config = dict(
    input='log_mel',
    optimizer='muon',
    nesterov=True,
)
Rows from block 4, named by matrix and row number. Each number is 50 + 12 x the weight over the matrix's rms, rounded and kept within 0 to 99. All counts start at 0.
# weight_ih_l0_reverse: LSTM input weights, backward direction (gates i, f, g, o stacked) (model.rnn.0.rnn.weight_ih_l0_reverse, 384x128), inputs 0-127
weight_ih_l0_reverse.357:51 64 44 50 36 64 50 41 58 41 50 50 44 60 60 49 49 63 60 32 60 54 79 49 67 18 46 75 55 46 51 35 69 35 53 38 50 46 52 42 52 25 58 45 48 42 59 36 66 55 41 46 57 37 44 57 56 59 49 55 49 75 44 55 59 47 44 48 30 37 37 61 51 37 52 48 55 54 47 66 38 43 34 50 53 33 45 50 46 45 54 45 46 57 24 48 42 38 64 49 49 45 43 51 35 37 62 54 47 58 40 61 34 38 63 59 33 48 38 51 34 60 49 61 64 64 59 60
weight_ih_l0_reverse.358:60 54 42 49 40 50 53 54 42 31 43 59 55 48 70 56 66 35 41 35 50 60 54 60 44 47 82 52 55 79 55 35 26 78 40 57 50 56 60 31 51 73 58 58 63 71 58 51 44 48 67 30 46 42 50 69 57 35 54 64 35 61 43 60 59 58 42 59 55 56 55 61 35 60 47 35 58 50 55 48 41 49 57 38 73 66 52 33 49 36 73 50 49 46 36 52 48 46 47 43 47 30 56 47 49 36 34 73 82 46 39 46 63 58 76 66 47 58 28 66 29 45 49 49 52 54 55 58
weight_ih_l0_reverse.359:62 71 64 61 50 69 54 43 55 58 41 36 47 53 56 41 53 64 62 47 47 73 45 51 61 44 44 43 58 50 56 73 43 44 48 34 66 58 71 68 60 53 64 31 57 56 42 38 46 67 69 60 63 45 62 58 44 57 34 58 46 38 39 43 53 46 32 65 39 32 49 65 34 42 39 72 54 64 41 48 52 52 30 56 60 61 39 30 45 65 46 67 42 61 75 54 55 43 47 49 34 47 61 52 56 40 50 41 69 59 50 47 70 18 59 56 72 43 47 46 44 34 55 62 45 26 54 30
weight_ih_l0_reverse.360:62 68 53 59 43 69 56 44 38 46 38 43 34 30 49 60 53 60 67 60 43 72 53 60 60 48 29 48 48 47 70 58 43 42 30 64 46 50 54 62 51 60 34 28 34 51 63 54 63 69 32 54 78 38 37 53 57 55 46 53 36 46 72 32 48 56 66 54 60 40 52 43 46 58 60 24 34 52 60 39 52 48 36 43 63 41 55 37 38 40 54 56 59 45 63 36 45 46 57 39 65 59 41 63 44 46 46 47 43 36 55 49 58 85 33 45 45 55 63 68 37 56 46 57 58 51 63 42
weight_ih_l0_reverse.361:39 47 50 67 49 53 55 35 65 63 50 44 44 51 41 52 56 74 56 25 59 64 48 31 43 48 40 54 71 52 71 57 51 24 67 66 45 35 38 53 38 55 48 41 46 61 40 61 55 38 55 41 38 54 33 66 50 70 59 29 35 53 43 45 52 33 34 41 60 64 45 61 39 49 54 58 54 55 64 45 57 52 51 23 50 38 33 51 41 66 60 65 77 44 35 49 73 38 43 64 33 61 61 68 27 48 57 54 36 77 38 57 60 39 57 50 56 30 27 66 36 35 52 36 61 57 46 52
weight_ih_l0_reverse.362:48 41 40 68 67 67 46 40 77 52 53 63 56 61 40 59 67 50 76 38 45 56 42 48 47 21 48 44 45 63 42 41 62 29 37 37 69 53 65 43 26 61 46 57 56 48 55 57 58 60 57 63 34 57 39 39 46 42 44 53 32 39 42 50 55 54 49 57 46 54 37 47 60 60 30 55 52 71 47 46 46 43 54 53 71 43 47 52 47 57 53 64 36 35 43 74 51 53 54 42 50 44 62 55 72 38 35 56 43 46 51 55 40 37 53 62 62 75 26 49 55 54 70 31 27 32 35 39
weight_ih_l0_reverse.363:22 58 51 60 59 44 39 52 37 52 42 48 37 54 51 62 44 82 49 41 31 44 77 64 58 59 58 61 59 74 47 58 30 35 43 57 32 59 63 45 50 38 37 57 60 52 45 20 48 48 49 46 41 57 54 51 48 65 67 48 62 54 29 57 39 34 39 38 57 52 43 60 24 42 55 45 47 58 40 55 57 59 38 53 37 56 33 58 52 36 52 42 35 45 45 66 38 74 45 56 50 67 60 68 33 39 45 45 70 40 44 48 40 54 66 49 54 51 49 67 55 61 57 52 63 66 35 66
weight_ih_l0_reverse.364:35 54 68 58 38 55 32 55 48 53 58 38 50 64 30 53 67 43 30 48 48 37 52 44 62 53 50 69 66 42 53 52 48 37 52 40 60 51 32 57 54 56 57 37 60 54 39 64 63 49 45 54 58 45 52 44 63 72 40 51 64 62 44 34 61 47 61 45 48 44 45 59 53 43 63 55 45 63 44 26 47 58 71 34 41 27 49 51 57 71 50 42 55 45 32 43 55 57 37 46 58 44 57 80 55 36 69 64 61 57 64 63 58 50 72 35 60 69 40 47 37 28 82 36 30 32 50 71
weight_ih_l0_reverse.365:32 26 43 26 52 46 61 56 47 35 42 79 72 47 51 75 45 28 64 67 41 60 59 38 39 70 59 47 56 71 43 35 32 31 64 39 50 47 58 63 45 49 46 50 48 57 51 49 37 40 43 51 35 46 55 58 61 30 63 68 34 60 47 51 33 62 79 57 44 61 46 40 33 49 53 33 37 63 51 58 54 47 55 42 45 60 41 25 46 32 65 56 35 42 55 55 48 60 45 63 49 30 47 55 57 44 55 59 67 52 36 53 36 45 51 64 55 53 62 61 45 47 33 47 65 38 42 51
weight_ih_l0_reverse.366:31 63 41 54 75 76 45 51 61 59 49 54 51 43 51 58 50 69 45 76 46 33 63 41 51 65 27 65 48 50 71 37 55 36 55 48 37 67 57 62 52 56 55 54 33 71 38 64 55 54 79 61 43 51 49 43 43 42 52 67 68 63 59 47 52 62 68 59 32 30 47 71 63 54 67 40 52 31 62 70 52 51 59 63 42 60 19 46 65 56 50 41 51 52 62 30 48 29 57 49 59 42 43 64 51 72 74 44 53 43 38 40 53 61 50 48 55 47 55 32 64 52 37 50 40 45 67 52
weight_ih_l0_reverse.367:74 40 39 41 35 59 53 69 52 61 56 45 48 37 34 65 47 39 69 59 56 48 75 49 62 55 51 51 33 51 43 34 41 48 62 64 61 35 47 57 69 59 56 52 52 21 42 50 23 55 61 44 54 44 39 60 56 51 45 44 43 49 30 24 43 57 73 48 50 80 71 57 46 44 60 61 63 55 49 50 44 58 59 68 47 51 62 71 42 46 60 28 58 44 62 63 53 63 51 45 36 38 37 59 46 36 59 38 25 59 62 47 53 47 58 24 58 57 42 60 57 64 31 55 46 68 32 49
weight_ih_l0_reverse.368:44 49 41 61 46 66 68 51 59 47 43 58 56 57 47 33 46 50 60 49 40 37 53 52 45 45 53 69 41 60 32 52 54 48 37 47 47 38 62 50 55 52 21 40 65 23 26 64 59 30 41 52 29 54 05 56 53 38 56 51 29 46 54 47 45 33 58 43 50 51 55 42 50 60 64 46 40 46 57 48 72 39 61 45 50 55 71 52 60 58 53 56 33 57 51 48 47 64 48 46 52 30 69 58 71 43 51 50 52 41 44 40 52 43 55 48 54 37 53 56 34 54 41 54 52 64 37 58